From a checkpoint of a small self-supervised image encoder.
Training: muon at rate 0.002, 6100 steps, batches of 512.
Rows from block 4 of a small self-supervised image encoder, named by matrix and row number. Rows with one number belong to one neuron. Each number is 50 + 10 x the weight over its row's rms, rounded and kept within 0 to 99. All counts start at 0.
After each neuron's rows are labels from the 100 images, of 14848, where the neuron reaches its largest size: "responds to" is what is common among them; "place" is the part of the image that holds the peak. Only what is clearly more common there than usual is listed. The data: seven-segment displays showing three digits.
# gate: MLP gate (model.blocks.4.mlp.gate.weight, 576x192), inputs 96-191
# fc1: MLP up (model.blocks.4.mlp.fc1.weight, 576x192), inputs 96-191
# fc2: MLP down (model.blocks.4.mlp.fc2.weight, 192x576, transposed), outputs 96-191

gate.533:45 40 39 40 66 45 30 35 51 44 52 58 53 46 49 47 33 50 44 55 59 52 50 48 49 42 39 47 62 59 62 41 52 45 50 55 44 40 55 48 46 37 45 51 43 45 47 65 27 34 76 45 38 54 35 40 48 59 34 61 51 34 49 58 47 47 50 34 66 53 66 52 56 50 49 55 75 51 47 54 62 43 53 45 64 51 32 32 37 58 47 71 48 54 35 35
fc1.533:49 38 63 37 52 60 64 35 55 56 56 52 55 53 33 60 50 56 37 52 46 44 56 49 47 51 47 22 50 57 53 45 44 41 53 48 48 59 46 61 61 59 59 62 48 62 24 44 69 65 56 56 43 48 51 46 52 54 55 54 34 43 49 42 47 48 31 48 54 38 51 48 56 59 48 42 40 42 48 62 34 55 43 48 41 45 49 55 62 60 40 33 43 46 47 55
fc2.533:43 41 47 29 31 50 46 50 43 43 48 54 48 46 54 42 50 69 47 50 41 40 45 56 66 52 61 68 51 63 34 43 40 62 57 60 61 44 63 52 47 52 54 69 54 52 43 41 47 45 55 66 60 42 37 53 35 39 67 58 46 60 38 37 54 59 40 59 52 43 66 51 48 45 66 40 50 46 59 50 56 50 48 46 63 49 59 52 42 41 67 62 48 61 49 56
responds to: the digit 0; second digit: 0
place: centre

gate.298:40 64 36 60 49 61 45 59 49 58 49 50 58 60 35 65 48 45 66 38 39 58 65 49 64 50 54 54 39 51 58 43 45 35 42 63 41 51 47 63 46 38 69 82 54 65 35 41 50 51 32 62 49 58 72 46 48 61 53 67 47 52 45 49 59 57 45 62 47 46 37 49 44 43 51 47 38 56 49 56 56 53 50 36 54 58 41 48 58 37 48 56 47 49 59 56
fc1.298:48 44 49 68 61 60 57 51 57 55 55 58 53 43 54 54 56 62 33 52 52 43 52 44 36 49 30 47 48 71 63 53 55 63 40 64 60 69 45 37 37 66 69 42 62 51 60 65 61 54 59 26 59 41 54 66 50 35 44 54 48 35 39 44 55 47 53 34 58 48 38 62 32 57 39 51 48 67 49 50 56 37 37 54 48 45 49 50 67 54 44 51 63 50 52 55
fc2.298:49 48 52 54 56 41 39 47 45 44 50 50 40 62 54 51 60 53 62 34 49 53 39 42 49 56 49 59 59 48 45 51 56 57 59 42 41 43 41 55 44 48 56 52 51 44 32 50 41 46 44 25 54 78 70 49 51 62 42 44 50 61 32 43 45 51 47 55 38 48 45 50 48 30 42 55 52 48 54 62 26 62 63 40 58 58 42 48 28 39 73 56 52 54 53 58
responds to: red glow
place: bottom centre

gate.10:53 45 46 59 57 57 37 46 68 43 54 69 47 48 33 49 65 45 52 54 37 53 56 38 51 83 39 53 47 38 48 79 45 57 45 51 63 43 24 43 58 59 42 53 65 55 34 73 44 52 51 41 59 45 64 42 32 65 48 54 41 48 42 52 47 50 39 40 56 65 47 42 62 49 44 48 48 40 51 64 59 46 50 55 59 51 56 36 39 34 41 45 55 26 46 52
fc1.10:43 52 54 61 46 43 67 59 62 87 53 46 51 51 50 43 45 45 52 58 61 59 43 48 42 35 55 71 40 54 39 64 61 66 53 51 27 44 54 45 44 43 34 61 46 39 59 43 64 52 52 45 36 62 56 59 58 35 40 55 57 42 56 32 55 58 39 53 48 42 40 28 47 61 61 57 26 59 36 66 36 44 41 60 53 19 38 62 58 33 56 51 36 58 42 52
fc2.10:63 31 47 50 50 54 33 51 42 50 57 44 42 60 52 60 37 50 38 43 41 47 75 53 45 57 52 21 54 50 67 30 58 45 33 46 57 64 55 52 66 64 47 34 53 44 56 39 39 51 44 57 53 41 55 39 57 67 47 47 62 51 67 61 49 56 46 64 37 59 46 70 56 66 38 52 33 41 44 24 51 46 52 49 48 48 50 52 51 55 52 62 52 41 67 37
responds to: glare; third digit: 7
place: centre; bottom centre

gate.266:40 39 31 37 37 40 39 32 44 54 60 53 48 55 54 51 33 50 43 46 41 46 54 32 62 49 36 65 37 54 37 56 53 63 61 58 61 45 59 39 57 50 59 49 66 47 67 28 55 61 47 48 41 37 25 52 30 54 46 56 46 48 51 44 45 50 38 30 28 57 56 41 33 50 49 43 62 52 46 34 63 70 51 45 47 59 60 48 42 53 63 56 55 47 64 40
fc1.266:60 53 30 45 49 38 38 58 45 41 31 41 54 50 45 51 33 51 40 39 39 57 52 45 44 72 38 50 56 48 40 40 49 43 37 45 65 50 45 63 54 52 41 61 34 34 44 62 60 64 60 49 49 63 60 56 69 50 48 41 56 59 58 40 34 45 51 43 64 54 60 37 44 47 46 42 44 62 42 59 43 52 61 53 54 54 45 74 48 68 36 49 12 40 46 27
fc2.266:32 37 61 52 56 65 49 40 50 69 68 58 63 52 49 25 74 54 54 32 45 51 50 56 52 40 73 35 47 52 71 33 67 60 58 47 38 42 57 57 51 44 47 53 57 43 48 54 49 57 28 35 44 51 44 57 50 53 41 44 50 51 58 45 41 59 41 55 53 35 57 32 65 40 55 53 49 48 45 44 62 46 50 52 37 62 49 41 60 61 50 53 39 50 63 41
responds to: dark on pale
place: middle left

gate.216:42 63 47 47 55 62 57 49 52 66 36 60 39 47 47 67 43 58 42 57 56 57 53 65 33 38 29 45 44 59 44 42 39 56 44 48 41 58 37 55 35 51 47 48 45 54 43 46 51 39 48 61 35 55 69 48 37 57 50 66 54 48 76 54 30 56 38 49 54 55 44 44 56 49 66 59 53 53 51 44 68 59 46 48 56 42 41 54 57 48 55 56 41 42 39 52
fc1.216:55 48 44 47 31 47 72 60 55 51 64 56 54 52 54 39 60 46 38 38 57 73 26 53 64 57 73 48 43 48 68 66 63 47 48 40 56 39 46 37 69 39 54 50 66 51 47 44 52 65 54 35 64 61 53 54 71 45 32 50 52 46 39 43 59 36 46 57 49 57 51 46 60 61 42 41 61 51 25 49 34 34 49 58 58 35 38 42 46 49 43 42 55 46 47 59
fc2.216:37 57 51 44 63 62 43 42 46 64 44 33 65 54 69 42 52 37 49 75 54 46 67 35 42 42 39 41 60 48 65 43 45 40 62 60 50 54 54 43 53 58 36 46 61 56 66 47 57 59 49 48 40 27 47 29 27 63 57 34 46 45 46 44 56 47 31 49 46 44 40 61 44 58 51 51 38 37 53 39 49 56 51 41 52 54 42 59 45 47 67 54 60 51 54 35
responds to: glare
place: top centre

gate.182:37 58 42 58 48 60 35 39 42 42 44 67 55 54 51 48 44 44 39 42 55 47 44 48 52 68 33 47 56 51 53 40 49 41 45 64 39 35 57 63 50 36 56 62 30 43 54 59 57 39 39 48 62 65 51 65 51 53 59 47 34 36 60 52 33 65 50 36 67 56 40 47 54 61 61 44 41 43 55 42 32 56 59 43 49 63 67 60 66 42 53 45 48 34 43 48
fc1.182:50 52 54 56 40 60 37 62 49 48 49 40 51 50 55 48 51 51 74 44 47 56 47 67 48 52 45 70 46 64 69 52 49 48 53 59 44 62 40 28 33 62 54 59 60 67 31 50 56 50 42 52 38 59 61 55 45 42 48 55 32 57 41 38 41 60 54 52 55 59 40 40 45 49 41 60 40 37 43 49 75 55 51 66 51 49 55 40 60 49 55 54 75 44 38 39
fc2.182:62 40 55 57 62 34 59 45 62 53 60 72 49 60 59 68 60 47 42 60 46 27 38 51 53 30 43 38 65 48 46 51 46 66 39 41 56 43 45 49 49 48 51 38 36 68 44 53 53 48 55 49 60 37 65 54 39 64 55 34 68 49 24 41 41 40 42 52 41 57 55 49 47 66 40 45 46 52 60 54 36 37 50 56 50 53 52 71 42 50 76 57 38 51 47 69
responds to: red glow
place: top centre

gate.3:30 40 54 35 64 56 49 46 67 41 42 34 46 50 51 69 51 41 45 51 60 60 43 52 59 52 50 36 38 49 57 68 56 57 54 42 65 41 29 42 46 47 52 32 55 37 67 62 48 41 52 55 59 64 60 48 38 38 71 47 67 46 61 62 54 52 48 60 65 47 55 37 58 31 69 56 45 46 48 50 59 17 56 50 61 63 56 24 45 56 54 42 57 27 53 56
fc1.3:44 49 51 50 55 51 40 34 54 52 58 39 40 56 59 51 45 68 67 62 57 45 53 41 51 63 37 40 52 33 52 53 49 63 61 54 62 69 57 65 42 63 57 52 58 57 47 59 57 51 45 53 45 27 41 60 55 76 64 36 40 50 30 42 44 44 52 39 46 46 54 44 40 63 46 58 42 64 40 32 51 67 44 49 57 64 55 27 44 47 51 47 45 50 38 45
fc2.3:63 54 46 57 32 58 53 55 62 38 26 49 46 42 51 40 56 59 47 48 42 44 54 58 45 53 43 71 31 69 52 28 55 50 60 45 45 49 51 69 43 43 47 53 51 27 50 51 47 42 63 52 62 77 50 50 33 41 44 59 48 55 59 66 50 46 63 47 53 49 66 60 57 39 34 50 78 56 48 58 49 46 46 55 31 54 44 57 46 59 60 40 43 39 63 42
responds to: glare
place: middle right

gate.214:49 55 63 53 34 55 50 48 41 50 36 54 39 47 49 47 54 50 61 59 33 45 37 33 64 37 40 43 51 46 39 42 59 57 50 52 60 50 47 40 66 57 48 56 45 52 40 49 55 37 64 45 59 56 38 48 45 45 59 48 67 48 44 53 39 48 46 60 57 38 68 25 38 47 57 47 43 66 51 63 68 54 33 46 73 58 38 69 54 20 48 69 48 34 59 40
fc1.214:45 59 61 54 42 53 40 50 46 47 58 67 37 41 50 58 53 38 59 51 36 48 22 41 42 54 48 55 59 49 36 39 58 47 68 41 55 36 51 55 56 55 49 53 43 56 45 52 57 55 69 45 49 64 42 49 48 36 59 54 56 55 58 43 32 41 58 48 44 47 38 39 43 56 54 47 86 56 48 64 69 57 50 49 56 67 59 54 55 40 59 65 39 38 57 53
fc2.214:54 53 41 53 37 34 59 55 54 61 36 60 67 46 66 62 53 47 52 34 56 45 82 68 56 52 44 56 54 46 48 53 55 58 29 39 47 55 29 64 49 57 63 48 61 44 53 47 53 38 39 51 37 40 49 53 49 49 60 53 42 51 58 55 72 56 52 35 54 35 57 49 45 40 54 53 30 69 43 54 43 46 67 47 59 56 41 33 41 68 47 39 47 46 47 55
responds to: white glow; dark on pale
place: top centre; top left

gate.299:55 53 43 51 58 42 53 60 36 43 46 50 35 37 56 63 48 46 43 58 44 54 42 52 44 62 40 58 34 49 45 22 60 47 63 48 42 46 41 63 37 43 52 53 43 48 47 46 53 48 55 37 56 33 37 53 35 50 59 38 34 54 34 48 67 59 43 40 54 71 76 32 50 41 48 50 56 34 40 45 68 45 64 59 36 54 61 52 55 58 54 51 59 51 45 62
fc1.299:55 60 42 51 49 56 59 41 53 46 54 30 69 69 56 51 47 50 68 62 51 50 60 47 55 54 63 37 62 47 51 66 17 52 50 53 51 52 63 37 64 62 40 57 29 49 47 51 56 59 33 70 35 47 43 61 45 45 41 43 61 51 46 46 62 39 60 49 52 51 47 45 63 42 46 57 42 53 63 39 47 56 49 32 62 49 38 47 70 40 61 48 60 48 33 43
fc2.299:44 33 41 54 58 47 43 50 59 57 39 37 59 42 34 60 44 61 36 35 54 47 59 52 58 54 51 48 44 59 55 36 46 56 55 75 52 63 43 69 45 63 43 50 44 40 42 51 39 45 60 50 49 59 48 41 46 29 41 72 71 66 56 47 37 48 51 58 46 76 49 50 39 46 44 44 55 45 56 59 48 34 56 72 47 49 66 38 59 38 55 44 51 44 59 64
responds to: dark on pale
place: middle left; centre

gate.400:44 55 46 35 51 44 45 38 33 29 58 55 58 44 53 50 62 44 63 60 36 59 67 58 54 47 53 40 47 47 48 51 51 43 54 66 48 49 38 42 42 47 70 44 63 47 48 46 38 37 45 50 54 54 18 37 57 54 62 45 59 56 43 46 46 67 72 50 42 57 39 43 41 67 56 54 53 54 29 46 65 52 55 51 50 55 37 28 43 48 51 37 72 35 49 65
fc1.400:60 43 51 58 33 53 40 52 60 72 46 50 41 75 36 35 42 56 60 57 62 47 42 51 52 40 54 56 49 50 55 50 63 46 47 58 57 40 57 42 70 54 42 41 52 54 42 31 80 49 46 49 36 49 59 41 47 52 58 56 52 38 50 31 56 39 36 49 55 66 63 45 39 43 37 45 44 50 60 55 59 51 52 36 41 53 41 33 64 36 46 63 42 60 45 69
fc2.400:38 41 62 46 50 44 51 40 47 45 39 70 55 61 56 48 42 59 40 65 41 42 69 54 52 42 52 42 46 66 45 33 55 50 57 44 51 58 73 37 42 54 68 39 48 60 55 40 44 50 49 48 44 42 57 52 37 40 52 55 39 56 41 55 52 63 36 50 45 48 45 51 61 58 81 43 56 55 68 62 54 50 53 60 62 75 55 54 41 58 51 56 54 52 69 45
responds to: the digit 0; second digit: 0; glare
place: centre